config.toml
arch = "coatnet"
dataset = "rendered rooms with furniture"
hidden_act = "gelu"
fused_qkv = false
patch_size = [4, 4]
shampoo_beta = 0.999
max_steps = 18900
warmup_steps = 560
adamw_weight_decay_other_params = 0.05
Rows from expert 4 of block 7, named by matrix and row number. Rows with one number belong to one neuron. Each number is 500 + 25 x the weight over its row's rms, rounded and kept within 0 to 999. All counts start at 0. Numbers have three digits each. After the name is the row's rms in percent of the matrix's.
# up: expert up (model.blocks.7.mlp.up, 16x128x128), inputs 0-127
# down: expert down (model.blocks.7.mlp.down, 16x128x128, transposed), outputs 0-127
up.31 099:518474497510558486510502434450474462500449540520495497556512490483470476487485452496538525493471501489448523473501540524503489501540491505487470531499498499511500506474533479518493518471500462511455490492455503528486491508507525483497491512521492535455489503509544555485507538494505481477506522491477443507542549506504501494507508470518482481504516506491519474533503472489479522530531
up.32 110:513497494534505483493473470531535484475483510541464489452520494516504481481527466515474515510528473514478521514568492480448495495528510529510553501490498451514517516498478519441488531552496498489521509482516531460451533507495478553523502472512489520501515494543558491476463486476486490505516507489523444465461512501498508479530479494461509522499496503480494478499474520476519493463500
up.33 100:492560518527497520488493458549506461501505472533504493479521506490494523484513505553525504473508512512514469518447513499522499514476487514460553501492532498464468478452506509512463496539520484522514476509532524458514508508515489522535511511465501480522531507526508514583522545487533469505538551520500471491501514524499468477463502520508507494530521509477498521530508476547481487480511
up.34 098:507508484552467485497513517477497502481509496555492468533511517530527506475526505504524526559465492493518468450524449475485526520514528497498494505492490523471524497494438516476495466486482495453494436503505536528533456465497506466564519493487546499465487527510496497493537484500478499552519529471494501470502475508486459525491518469491532487514533491528514504499468502512526503477499
up.35 106:514478499494470492537503509480511529485478533497481515482523527482474506515490497500485518502477523492499496512527529500479475510492494484510522501544453478502495484502568514494507465469494557536531535450466534493498460523477498535545502538533538562461521502536535553520485524529509465462512484491525522525476483505488505496494507490480457464493514514502523491484490541537532483459477
up.36 094:532470499452496486442522471516505506485475502480503483505487462516454550511537479523529490511488543469488501503482473516520522484515473503487494499496523485526483480532483457518474512448504499492460496476515493565534450483521547524477486479476497524474500474513509493518452518515520508532520524486499514506471496524499513492466444520495457511516456510489520468534468530494538453495499
up.37 098:523475506514469495506476477505459464495516529500510482493485449532477451457503505500517511511507515473504515516500525491480518505507493489470519520536515485528473452446501547516533510547535461516559505499516497480492544522500486527550542470516487488493526485473471451522478492464530461527544502475498525528529535499492481470492523446491497493494542527497502481482471530526492508498508
up.38 103:497533486468483453543511489488527528494497457477485497490482514490513491537539502471466496499522540501511499448459461499505471553469479451460529499550474470451470497461511480477516524518514508480474539491463519500530513470486487523540555530494460512480464510522505489512489499495473495516517516499526493509534512494485520511482476471507474475516519502537524506495508523473505493499431
up.39 102:525511488479545474454498512485468476513507497515513482541483495543503464510502508496496497465486505468528452485522453494521489494551505522476510466495486516484467489465495468510487489520476499540494496497490471521512479473522508517501461494499482520531486468516543453471464505528516564513545498476475548484515530469482468500528493524535539506452496542506536478497520506535542517462485
up.40 095:540478473463437485461489487527523494505459495472498529515482490502509493532473481542451473508484463527518488511516505471478470519488543469519502501522520543487536492493485545520472501527485524532466497564484470506501543498492459525507482515507505515509496474492498505516510501484510501447515522490488510484499483477520498492475512557535541498493503485492522464464448538501548477544504
up.41 086:432522512507490518488537493544430473478500486498506507467518477462498525483449499476446509517525495489506502461530537515495500522524525507495505494484483523544518491531511505499487496496509477468498464498491530497495511492450537499484472482512512469486493507483511541472515504483501491504468530461535563529514518480509467476483450497528505510495529448468511520517493474501567480518528
up.42 118:540511505547504521520491454482530507505502492498489490513517478526458495517487522465510482536480508417500512513505465513512474512475437500471510504530474503452517529480504486508518514499470512517541437442444496499517495504498479530458503517493462496469518470528567498483487474489483460485495513520510507477489524525493514525505493529462512498464510528515503497514518517456526475493513
up.43 097:478542510494481509517519543487511477564550486490516515516501514516472493504525505486487524504496472506501494533487483525536504452508504500504487502492584483514474440511522516508514507495505515509498502491510511544453489528485493529521512513474516496507515504469520543528450505518457546490458538534516512492457505484510473524553493495455493463453484523483494460532471524516505512525472
up.44 096:503450520474511512505466493524523478496486459497549504447493502526497516498512500483491484518509535474490472539515504471509500510514520536520519472462471470501535522538502507523475520525459552536476494506525526544485486471503453524485461460497502498523524505502501444510529550481507479488498499485506546516446549510515518435546533527479501504513476479501517484495491494480486476516479
up.45 101:533486517539503471460462517453494557515509508494514483453502533482456472488506435530494490565474488502491533443497496469497512541526496522509490498528514469496486499500520474529479500481510529505464520511525492460491490524539508526463509519492487520510531538508510488486472497480504512480514548489536493516487507480545526478473504492499472494491489451474494504472498500486552444471506
up.46 097:518492519488448521527495508478518528551473493502506504486524469477514514494509484491521526477572492460511488522541525509489535495478502466530506489472491524513496489542498482471533477492513537443519523530503489496537513488467528485512541515475476505455536504557489469484458541494476479495501527467531524469548507477494452469508480487519506501467479520517462504492479488510504466541505
up.47 081:489441512538476476503476472517481518528500528488477484528484473505496528503522482517495487491516468531483506476479526502500465470502504516473514526472458507496431504487490530537539521532514529471481480452485497501497528488511498491503518478528448522483555476508479490487488542490466521490471464501477455494504474440510538498504469502524427519505535447509482507491492505513483532479504
up.48 107:480532517478504536573501495520513515524495501485526499516516541500522475483464495506504496522445490478490509527515532488493490504496512545487497462450524462481451530518515489552463529491472517477508443514463519495468501536532460482519491509463521517480483511534488510501527493516542509479484495502468486530488488452509524504454506513487509529496503443468467513503485474499498481503559
up.49 094:538500529540507483516493518502495522484512450513523525509513509484479493520474451483528490502519517513479550496539493467461501521515481531490487477527531481502469479481461511500524490510496490497504491457469522502503505505502506460518486546518616463449536494499497511501514535530517485503511438518487545496484510498519533478509474478523503462492472511512482497494505502528471448494490
up.50 100:503513492507501474503538517478477512516518500442456496490469519488478475467506469564511492516515550464547509513550489534489459465507504507538495524468524477534494479576510502533508480532501496501458523546530490523484535513537503508508473542509471499495524502533532482507509529487466490540539503499505445500490520468510533493472496507508508525524489499507492480462486535490515490513512
up.51 106:485545458489487504504481480501514530492562524485514490507471571501505509538509492494489460542504473490512483521507514477518490493504519509564544533447497511532504477483473472506492481485503500498522503492470502458473521501496509558579500481484531535484534477500494540503499496531517508461491482462494525508517520500497510483497522498521495487507461514532529481505518566515516524485543
up.52 089:497471479490553514514466524453456499532508521473452546486487527502505472528514487553501493517535499524501466513539500497504475501510475496473504498499478478463529462481505523524507517550502459465501468517549477498490558529476513471494504499473466503527499511534525465536530509480499523489531496490523487520496504518508528566523482501509468535496521475497486476452503486521544503525479
up.53 096:495470493468485478483498491537497505493522468500527515486494514553526488518513464481534494503569554513506495491532489499531535501531514492485517459499541521538493499476505502491474513536475469549450461475504498470508495482512530502530492492488458479476510494555498490445516477500505544467526536467525521499519494513459511553502473494493479492519475528470503500566512470497505514521513
up.54 087:474504512551543471508511486490514524492518533503523533499505514488546546481522451520530493497475495526505529489482499508460491523518519519505534510497511485535541522531501514529542493512512496470516499470530493489550540491488536490492517525522529431477462485537499506529455520509504518493518501469532507535495528448461535500501442486487525494511510510467525491521472520507522542497457
up.55 103:480526527512517554467480531551489475515469494514505513522493523480516484546511473503474490520484464472537432527503471493494484500497478502514493554477475484481467467503500516480545488538479501503480496529492501519547505496502487477465506499511529485492485497502515478483518522513466530454464503443495454526487539483473529510540558493495493494527504504545477508535460481542525497501486
up.56 107:482490488491510533486485436502509535548530509512520512500507472476472530497508493452550521456511498515482522533482477489502499455475469497533555454516494467489483478488470469533476529504461508522474543476523491481490505514526512494518516544444512508516461493487491505493489523497555522483500488510532512542501549507506567474501498498508474514511517509469554505524490501506506520526482
up.57 091:531530509509459494512463488535532514482473502496520449493494491478519475488476471463485518478499530476513476507463502542538492497467479509466491494524508501568468496480463488539531487538478502511495482530477519465523464496489489483480465444475477507513470499499542497497501517491503466442479509517458493483520528484538495455516519477548525471501492505481499468441462517472492500516495
up.58 098:509490496467500490525479523519535480494503513520504491516543489476488493529455491534506522519536462538464501498511472502467476506467482513492535551525505509492535528494527501472524487497579501510509524507522509475508549472474536529501506506510540489481538508542500512459503524531512522484503491484494480505524462473496472523500562494557501503514463472497470549534503486552506500473535
up.59 100:508535518500532522481493505486511545482481531495513482449492526510468490504511521513483482515506498496481494473507515503490492487438524499466491493510477471489559508544565479504485522485491483487501521451547498488534508538536507495540509502482497510535476510546470486516488527470499468564474530536535509490531500477544460530514494495520533508507494514528522517449502460530521480478465
up.60 100:462493505497481490527493514498493441469541479518498453468539503546475517575485489479484497490450539559518527514515540522495497457494520487535536510503492504484500533516508463484512513484521526477473494535518502516442486469534496450519482498446479444523515487506508481508510474500513488494497525490504514487509525502490475484516506486477539470485451481484517529519494507534492516505528
up.61 099:518483476505471506551486486496529459462471502570427499540556482521491480525489525505472516485490491483485485505519529530524483474549475474525473487482490529483519484508500444487522525491472480509512457539514492498496472487506513455519491497471476486502522537485507469510481497493505520514452536469495501509445514464502539467507478514492499463469480509455498501509510490480471471492478
up.62 096:445514487502523476516504517480468482529486515509564452507476496491538520489485533501482506508478515491533496535513510492500484497560513514484523488518520505514484507462503488478522463492512495545559442454496447524509505555501521480510507479477498513462489506526521496541455476512489458484520502500497462450489524480479515504536520482506474456480495540519504523515518497483452503461496
up.63 095:465465531511462453487479482511518508493506509490535453497480528492470498476470458487496546497523477499495503467495511487499490516457490494445536441508467508526541510461565522535514511520479513479532516512513499479504462498471474477525456469507500489503516512501464445513481487544471489492479492528498524545473496481492514494461508496475519490565510490476521503467500485507521504536506
up.64 102:490490467480489515476522473478503535506510486482539533544488479507489510471514455481488476498505511514501462501534498472523478451468470524493519487487482506490488510470481517500479457505516477501467484525497537477556511497513502519500501472472470513474518491549433490504503507523477537484511479530445491478492551517517514559494452526544479572500484511498532534498509496501496542481495
up.65 087:487521479537480508499480505479485475515487529472503503479550515496515501436485522526587535515530521539453516493501506493517511492464504501436497548504511454516534499490507503521519541470474481515517506479509509544525491486542520527501494502493525492506516521490539481502504470498491471468516500527470512582506484500508500482494512504469510534526527516539494517495475446493497484501530
up.66 094:549521533491505510499516521475480511477486484510494480471514492506483536479482494485518495481514497548538513498454517487492507483506483510479523470502488531529489484524485531472427506465513492497535543487496536532537454499479514453489506465534509538513484501479527470510480500474457486534524539547523486449478501481498529503508497503502469512462495448487485460518497498510510420497475
up.67 096:504509483546528486504461520472509509538514475496508482496531496547484469490464487494502440462473501500544494511507477515481494491475504497485553474510498505498475499492519532496531474488493460520496501531499528458525501508490473488499513498549478495486477527465516552495485433512444530511452510475539467486539518479526473471510484517527497498537504539483511497489501536473483561534491
up.68 094:505478450439518509471518486494528489480484477470500457534540469498486506518504509499528542487519520532501503490511509521517462489479487505507521474488512468467512528494542510519476452502523491526490486519486470476460504518506488518515536500477472488507505497494483460596475511490537513519482510465485538528474513533499540519512516534490502502540500469493548490525505504490524527560537
up.69 111:478496513509472500503474483517526471504494498532519501453526505530509517516482483531488479467508445426480524518542458517491503470507496470475508470509511516478558505481554493503505510467533497542453485477529521508475496476459513524531490527502502524528508518482472483531486506493486526500481467521470580488519482475528498506506466518519539460506505480492474474533504534494485499513459
up.70 100:489576521510507513508488514475479523464499455516541485535554482534473502443527503527457460524492533474488472517527478490549473535475526469498487449496539493508491502490516463506491486466506537463506438530498521494468488475504519504541546472511505478483519505495518459483500489480472440464514511509499512494510484525527517504499477501507484482473479496504521534502511509501513516485499
up.71 108:526503482499511517520490508506528484503498467519503464463511556518542497467502484476498527521475503472497519500526507500486486490527473536517486466532503496468515453503509490467513543509503496472458484492482500529473502469478511461469500511478539505498467552512514542495514483517455495515506457464423454509480526529491520494478450515490534501483487509497496516452451553481465475491517
up.72 101:472462505497494516524502488511556491531461458516533559494511518504524521471498516528491472487482512453531536480520476515519494548479467509526524514533463487493497503548481512497482482513498459481492481465544529487531514512526524478488476552454529472492506523504492527495546474513486523530528518496511470482487487507531512506535477529519526527519495518470518479500497554445486481531516
up.73 136:480501473507529549532484465493481495521522509442503489490460491472514523471494549459512514464476466484446505542493498513501482520460483503522496514503522508509513495490497490518504488504491474516499482529526490477470520479502458542532474553506518516552526501473545523559459500483547443524526451509506481519484522476452517492487515477493477501535478488470503500526500524506483485486522
up.74 100:479510531505480493466527479466494528549535517506537516474473492478466517478484495492551539519478549477526484490490508468510475525524511498540520465470501547483515555531507464477486475484472525506486481499505508531528537503532481498500485545495554490496506475490506513515498501480514533491539506466480534513516490443516519522486526502514478527490492512457561527541512512514508500500554
up.75 106:505467495485508517477494491468506500531501477510468477476529510493463451503505517504516504479482491557451513462494506513497482457514516508520508512498494475483471450545507479488497528523532519520464519473503515526456472545489499552571505496508488512460502473499494475507510506504507521505510513504531516537461577509522490513495473497485478480438522467500493477477483475485434491503475
up.76 101:453551500528522497532524518525534461506521471475487492487526511505522504483480484513512471486509531494521484494528467499493571511485512481504497505524494457504458521497496518532483515445474507512484527500508490461509486526468470471520554529506514512424495475500502547479500505518493506508551498513497519494476534542462482484495526511495495453507486493545534446534473506497500535507478
up.77 104:515516472512507467478458507514483526518482486474558517499478495534486504506471499518514507485490498472519525520487468499508431502536487492552509522511479482495526538550539477539535490459520543482479508494500473506475479494509463515468465486511477525502505475503521507485484574486538549494488461488527527445489484483508512488504499551454520514509513532477499512478471476503485470516481
up.78 106:506497504501501515479535489484472507510530516438499498470496468495517524502516547506503434532509509514475541505506495477474504499506503482521529487474450542496481545528515537462484542467537546477519471525479508487502531512508470533500515516554504499512490504518518486510498529552484518480555485498485539480481530458509526522476533488467523467512459510463498496502506498492488502452543
up.79 106:465462452491489475517503458522536515493522503482527519484519536491464510467542465535471500497492464525461513477484537531480469499493493504517435529488522465530547484478495492468448517506521512500494497498472490492469521466488505504496475494521534539463532467522477484501459513544554441493495507489546484489518490475497505482495481479487478515472507510500524519502488467537517492484528
up.80 096:547483491464461496488480518522467485500491521509474491499488468510455441504502511495514471479465450541465472488513493485520487508515480543469516489499489498458495535537467425528468521515474461461538500470518515497511501498522498534496473502493500536510480511512477468540522466488507505485507514523503529486473572499508517479468464548491490524532486507484506502503448507483496516522508
up.81 098:487534488472489498538468466516449556527425486507497516511507523524460494530483470516484497489473511581519498503458486509486479522463491479519470520537479534487484512430525504493516522495500532472472479492477558494496547502500483492536515530513500519516501486527525555492487522541504519516479486521500520485502491490500473506508530522506529512516506517510494521523456499514461491490514
up.82 101:461497541518491505525527467502495482535511540499472467484491550498488495512494497561550548495508496450491491530488509481474500555500462491483472491484506486472503496490482487514479501485550475548532472536560493500510500476523488489519462515509514508491511507475453512489498462506536477454490452490519499486547515520450474534498534453515528484489500492470469495484472512490508509505525
down.31 106:495512479456500512529464520463497523487498499498495527466525495505504517478469459522514526504465535470497518511458504521487493461487498512506541441525452466490503521463484537497489470539483493481567495479483529464535490531522497492520467504507434474539536537505520466506495507476475494501539530529510506469508495488485504481480515511503476490505485488490546545462535500508505464490456
down.32 114:492501479537494485490545471491474495528495509503438498497514493495523492456519522536511476514497431497450507497508504515468502451498515448457520504482479495502504527492491507496504582502472499502443467479496467497478513486487508462504497485482497496531526503469495469525513515517519525525504457522479522496543499486479481530526549517479521491484506488510485554464458460478509506521456
down.33 105:466469427500441449571500490524497502497518467479511463501495515483512507497477523478451551504506526514487483500473462487487504521517509473509503505513515500489503455492501522540551485491509457494521537502498511452479520483520458465519480517501507537476478494505474511457439532484473526524490508535510527492494525518497491502480527467510501527481509499520527531503528514459520510471509
down.34 103:481521485490497502473472457478520485471439513494480485485514508466475482504466450502526492480456521527558472547511483485491485511502502491507448478521477494510466539488500489461564485510480484482473507543504475542473474556497492515526533520490513504449514560490492529446522515506514538532489515491493483517516480522463514463511506472500513540481525513507500507491516522502516485495484
down.35 105:487503502492532525474481470439482499525475470515458487491510534425502510496494497473503526538525485458498504540500502560480521513522462525487499480508485526497464485462503534490515489525487494553482456472491491458518532515546509508522539504478513472509456515486481488473502490522499519513525502476487515482534465481510469525541492509533533539551491494503495523555498525519516497508518
down.36 094:444526509481485516516502539474488548516499508542488531519530481488493478497497512477496466524486465516465487505498487473504451511523509493500446487477504521468511452488501488479555474526517533507505434498547480507472530474506516499566522497498485494490513496472456505529534487539435492476515500492491525488503511480453503487523510504465506524513529472484454535512490460492489513527498
down.37 100:488453496484512490480455481495478537537517502497503511491492570518517487485541502495534474516540472469520507483496535516480488502547454512484463516529445494495479483499471447473461468490460528479523521476489490472479505491472473497491488447501521533489503523453521487501502503507498542498477522525483498525520498477502521555503495486502501520502478478421510460489514503485538506493473
down.38 106:531487483523555504479512515536467493552468482495512549508491480499463502543509492486501499520478514487524526501508532450516526490483467550504517521451531485546498526512471522513514497538463507501489505524478519495513484510458495505533487479541504458525505511532560487507480469528481552532489472482504508515484491491533477455513461471500473475482507523468468493481545503519482496535524
down.39 098:478486525499488494521487461508477493485502493518470474490531446479536515491451524488477505519518513515460522470529494481457520497506509484515475476495475546483516478526511535463510513508559479492443446541551528478475496485482493508500497513482510499512510475486499445480520540493480454505523507523538477496484520458512511513502536518477469492496548491508491480444477478519474511483551
down.40 098:494488507552548506501481521551511520492529511495512531506545510521461516529494488506535486469446537469508475516528521497526505450505480482505476514548489480483469503485476508548542490491503540499467532491489529541485441512482505512494503535489541504497561538489453471534482477499504469474503527460557479506522486476480504492497476498524490501528491517499483506492536491489491487468494
down.41 088:508487502494528500514527503444522522493485487457448492512469512499477537480548483468534524502475508539524517479529509493468480500499457487500482500477508474487504476478454476526488523487519529491504510505453518507467552489540531475463481552494498542509489481527480514487542548496488540468501490503505497516472511532498485513523532522522523523533508554518506465452549489509514498522466
down.42 098:514507475481498483508520482507440553530494520522509498496451451481522508516500504511467508458509531489496503451485548458490474479485492458527499524494525490502517468516537529511508473468546514517487521547561482476471526497515500516488481507515476502521492483447501519494524487532444479487467484493468457503459495491546466482517557525516502484477507505536518532498508491502500500481523
down.43 108:522465521471560450485479524502537559453489500507496516495475517506535535478494511524477527492508532523494500507504538517498516472459497503546478521518472509524510514508454506550510509475533481545499503444503486470502526483509473528534545470463483525537492509489498492504459479504515525503528530522488502518487523515453547467438495471532503525512503507515485482533508512498488498517497
down.44 101:495492430483492467515515490497479498507482510524497494492539492466476517508477507515498510460484510514508470509492492466520439475504538511487471473557526464499530554496499472507525455493542506482460468526517497531506512491485532509511542509527534475456511496526483513483542523527553501510494551493519521483465517510510487501468458450515516497496543493481512495509493470479531464482543
down.45 098:544542483477522497481439497517505500499499511516501506506518489556526501473485465492500479458483452481490478533497478528498510485523502475504475494460522525472542530479508496494545459524510489482559504506485486468485488561460511486445485511521544508462497470507496482493513502464526507473497515526512463505503560470531507481485529527485471509488488531496500481465512549486464505536494
down.46 096:455501492518512563483438562495475489482537518523488504482493526508431507488474468515503493530484511512528493528504529479526465497508503475511493497479524462477489479494504499531450517497494478480499473517509503526517511528499457528513527462547482515500521548527484466520493497508506528466476525474525537517514503553546504502495493525474524500513530512479472483531568498505491512481512
down.47 101:483535451486463513486455492526454473478471474514514496506500543526496478473502546502482472514484525508533503475484499532493490525486508484487536505495505435503517453501502490482525468516493478533523518503536507528495470511509494456482511526509467487524454501487493487502525514480565516487472478506551550471460507487480487471511543498480481524520501550523475498509525557512520464502482
down.48 096:491500529496499559481525549509485525549520495470521481502455528499435502505457479498522496516512506479512525517479479516480479506514526501505496506495480512509508495505495480515492487547490477540521479506488514458471504521481530473462524498489525456537492474473505538470507477523497468491544448555493474519457479489510454475526550515555481501506491475505520485456479541513499482493470
down.49 096:460488512475532501495495515507492510497540510483461579476490517551525504495561481498532487493520489488507499503493481468494511525489520490544531538470499494476522501525511516499493486480499480522492541466506520509536477504551481525500508507495546418487511475517515495533542486443476463455524486497477498516498545487488479469536525520482499490476507541484519493534508501507455493502508
down.50 100:444489480525474497497505490525543482500519479502546536509490476500523512491461474525451469499484497464499453497487535550516517509536499541513524454543515496509503489525498510505514489513485494469513522502500488485497515482463462486474487450457486500485532509476529520470507466496524544512548536533498513443512519495523507558481463521532500502531488512534474523481487504473518549510498
down.51 097:534474497526516491511502497527527542489518497523501441472517561495495490515483467494516474489495531498527471488514473491546487502512453515499520501541516443507518544498466539534489546542443483491471529510474525539537484494501515497445493491516521472527480515494499489522511562493510540526501511516490523514503485513494531514505486520526491458479499482498474491502478466520443527500469
down.52 087:508551518488508488474511515497480488520483512477483465519482476535523458479497558476497521458499508485510485447525516503488518528514485479443489528501505505482507495479489518510512462505499511490514518523464491551516498483482465502515499503452476489522499474506498541494492514440480525496494513497463531481505485504485513457454548472464499499462407510473511503517502566504496535488498
down.53 103:494469495478481498522517483501522530499516496509523472478486508547450518530490519476502490510540504521527511487510483519499471495520494558462503485506472491474484516464469501548516439537457529515482462541515485527516506463526530482481504445473519507503525478438488515474507468498504474523453454482490493485484495466477519499489478540504501488507510515508472511500456536507555511548483
down.54 106:510469524469495536502489487512505482453491453470454530478512476498476482540463467479528499497499498458519524527518501452495513506461498501495490516513563523533488468538489474530444533522461516545537494471464492500503478483522460492511516517478464548512467512517505506526488501495473491514507526542485548490487485520529540521480509511535484483465469490505524483524511505496503524502546
down.55 103:464493525537538520506490478490504454519496527475518486493510506520545500507504503469491492519510498494467503497494466505502487493508480476488575505499520529526526515504486489470572486536473524474550511522469482468534494483511509471492482489456536509539478485489494524493519490504445508448507517479472469495499520459479500502543490511523482562504494462523504521463468554479526479479478
down.56 117:471518538490426477502503494503497489496529500469510512518521511509526473506514498440482508532519502445489521542482509504489527513511514524526516469502523484503462470465481537456478477512507494561521436533514490517485461499488498514543487487490527496476527501496492523510532514535473480458539499464497523457499476539528548499497485481524519525510522511532452482471521491486519513521482
down.57 092:535506537489521499521541497494462498509490522493516525453510498489490512494521506492490504507506561479527538527498485475497513499477515536544473502476528519470518510484496534480493549481504490532497487539559470520474501524502491490554521527526512512485529519544492483516507478534465475501488493476508502526538449446524473508463479505478484455463518500478533474518481492525431505472472
down.58 099:489522495527446487558469524489467517512494504498519492529499531468474464503510504510517510511503489470493471493485487511487494507541508504489578493503521504554535471518503526493527503577453476491490505527543479466505470468443487453503481550512527477461492518496508496516503501523514496520465534483496534486513509530504489479499543496476467512531520526485489519487529476495492509515548
down.59 097:500450485532485535487497513508512467517526478508452561489500501484489506506502477477522487496493498505523518487527492483553492455528551487492466505489477515513495483469471505518485486520481504493480496494457516494495540468492509497462490531520441453502529500508509537490477465536458544523545493504488519522456449537476486476492500507494476471515541529500465543533460503521484465503522
down.60 100:499524510470505520525492500518500504529506507485488539523478462504523513505509574474472507528509476470456521430482504467539493514452518449488492509490485533497524510505475477510491500542507484579509480493521490461535511492501529469460505525478490514462499526514527499500478492514519502540496462485523501506487480485485478496489454528527489517527527507450502530504522452528493511461468
down.61 107:513542501480476485500485498539465478527481507449494469540475474462491496500503471483456497519504450483529509534466488470507496506485525499494521505468479459505515516490535498518514492536513483461500484475508507531517511489531508522522463502499482544566503507486518497539482493508489520532486515559513523556498495552489476524453485503460550494511508525486503490463507498438501543496522
down.62 090:499490477454491544496520520498486507529471515488532505507555561497522479502509477505486530531491493492508436507463471529505464527479478479521464471462481510528509519540485564505510519464519489513506480530535495456500479483474514493529489507555522505499495486512478521517509518439488545533460490448509505502522512480533498511454509475542491506535494491501520531500515488480518489516518
down.63 095:509493493467504503490540494539479477473528487528518498518489549490519522504514521510493512500529454480475542457477458491520495439476534484519533510504538496495501528527533499484471476533529500461497480496514495519508504498465467522475483499487509502521510510500507467442523507512508458522493509497510488473479497493488492482475531504496506552483468499574577531512477497470500509432509
down.64 099:529480502500458521505490483499517499456526490478505469514523509498515508488502530525489503475511517497530481488486453500483516514522508454470488471492505474517525484495606474504507505507553517508501538533502486468535498494499495513526489501500518473522506481489451499525507530494473502511459458496495488553496514543508485529510486515462470473567539505506484548484470448497482505451505
down.65 092:519485490552516534491503534541506516499485537538498509555504508512465488498513493531488494497449478495474468533507460505506504545501541501504495526512534497506502479454497445525515519540514466471521498496486537495496520511513480465476472483550499496480519501504518482466504498477511501487466478521530513435575503469482514539548510455486498491484494495503477464510475502535490538483516
down.66 087:483489469518534463497483482479494469523473503500484539491474470527491476534494533490509493542484511472473472484478490491503505545473524489544492498525485510481513522503448473476513465481501477481519458452467509511501475538553487485478481494473509503502505523490494511489470500498524516474516503515491499516502442541559459500484528492520510459536568507497543519501519481495475513509574
down.67 108:469513512483492460503499432449510489473485503507475515548461523504493469512462512533466492482540455491469507530523503484511511494500532514491510494492503472511453514484520507553509436468558502509486468483511485498520475502479466492464523505481530476526533512529517482516491525465528488525492512484490517484538491532527476467535516535479490514492545456539530480518498506500505510473536
down.68 093:513515555532466481536495532516509546505509494514480515480489508497471501505515524486535468515499487519478497517510479491480525450516462526497463473520511524496489469505470508480511535483526520472505469507484515528538475492474508463479477509529544482463462489497507495416527451512495469482525487528543514469522516459480473499460474509488499468516512556523494506455544484485479500486484
down.69 117:527474510485479502524523479485519523492487474526441554541481508522485486507520501488477522547505525534496508513470541517509516516489512513493476491519495517477444501455503510513496510494520515503486465474499482443519529546473491481490469486553507515511545505517504502505492446548534473528501496464516511462528495501522486523517498515506543495523517462502443476503457499531452524531529
down.70 106:495462495481511519503536473523487476468496460495482565483496490491533469469497499542495505480486508541474507484517490486502526452536520501540511521469506479497494457479502526504463490512534459504506523507495506479504496471507504479476488502497511456541470507473524547508483492482547517501467460501461480552501495465554494499519492520470518494500461464492505436507540452512491536522474
down.71 106:486469500530515519491471529501534498469470479520494428465510516501496504516527477485509485520510478529460486443499530505500493541559499485494576519491516476528488513518492517521518478484504516495532485518486492568495532528490492464530494493517462497529464501519518454521507482535515525474499487497489533497461489536487506497519494474519511522453542485485509493510491471557455474501493
down.72 089:524560477470492494478495500536511463460492511517518463481488470509518477517534461486536517511504481537503521491527533508459510484471453531472487483526520553511526441498510507479471506508468500448498524500486534531533497503552498477524533525534495529464517476514534482533508510503510506463496503504494503523490548497538521497539486548475487504510507489481478479521546488475487455513500
down.73 112:545458502466525501460468490503510489449524485501506492499540480520470525480480502536503532545484502496552475565528531518510488470502534503519524535478453521501497534499508495498491461498546530489483532478522484489507488534560501493532513463490476494471491467472487489516550499489454495488462508505540506523501472460510494520502473484523475505473491456491521471476516498511521534482520
down.74 097:491515512492492466486513510524459490526525494513504548529521497491502447538494524529506489545462517509477514488511531468495524447504525502506478514535529489530481438458494482543500533510512486451526499487489504461520521494514464496506488469493511486536506513474510504486501518511489454542448518466498516520509512524434449536506510504494517509496521460464469476492473458469533503503492
down.75 099:552535497510518486433472509506543492489489471521512541534491519504482491495500504508526490481481478494494477529488532516504523490493468516522480491495463508495502485503478491450472481494482498462521541500448504565481487459489490449494520457536474539522491532533459509496483515511518519474480563498476521517531448513491544518471514478508511497536512488491468519483512455500531514503525
down.76 100:496462497539486537523520514469521526524450518497495544511484493512449480534447540532500516466509481472525495502479520473491443485478498545489520531507486528503502497484523453493497507474497545504482493487458517498532499457519452498476512484507504524526544474529506490539509520465516472531505520532526524477470479516510464508493500454541469539484502512483503483533547501486489488474511
down.77 103:525483544473497492514498504516487487485559526523514489524470468439476548446499488464544492460543501524533498473470515521458487474468529529457490523515495561510499505472514512503540475500514489507508538514528499509476521514530514476500509484530502486513472464554448504525501479498502499517501481541494496470540503538536483492503509477524524512498489508467502507481541491464522512489527
down.78 107:519500546515495482520513444489469483453544469507543475499534529518533514474514467493467498519482460507535465503519473539536484469512471522480482470469541495541515453519509526495461471500524489527486521486518506487511510472518504522501506503474517471476489564484474522489533513493532531509528492546447502501498528533495486522489510545536498478511501530496516469476525501492492540514498
down.79 114:470523470538504497461503486509522482529544502467494491503464452497496511517509458512501534532520518475520523502551498514513469504480471501471515513521499540439550494503508495485536490494518487505513478467490522448530473497488521464499500481511516512478545433537502486492497509541491473467476545504483466524510473488495487488487517504496563508536483465495537529497509532526524517536527
down.80 101:485526551500517494513522492478535541494529497534498485460499486545519505450492457467527517517471495499506488481520476509522506495488519479457512501527520565503534511504492572512573458491502538499502523508486487492487494494553469486528519493487488498500485478533508518470539502476503511480491529471525496502533533501502525508504518546505503554498456445526509503493478509483468506465497
down.81 096:475447491508493464523519478530526470466516491491468460473518502484463512525493509470508500496491522508489502507533478503481508559491528508491503429495529490502543504519516551503477514529522464531481477538508545511461465517526516506491535496516506535512454471497473502510482491514530481470526444478494491484477504476528489513459487521519479554500473498498524487453522472462514483542487
down.82 101:469508470468491474503502516467495500523512505512494490496512452502500452552532501481512525497507494536515537470519460520480487494509492471526514453513499464479510522483502498529524519468482483439460478541475448524445487476466489499541519524531476487452529475489509495528502499517493524487488497507457535510516503467498510488489497539474526475491518531499491566509492559476525502485531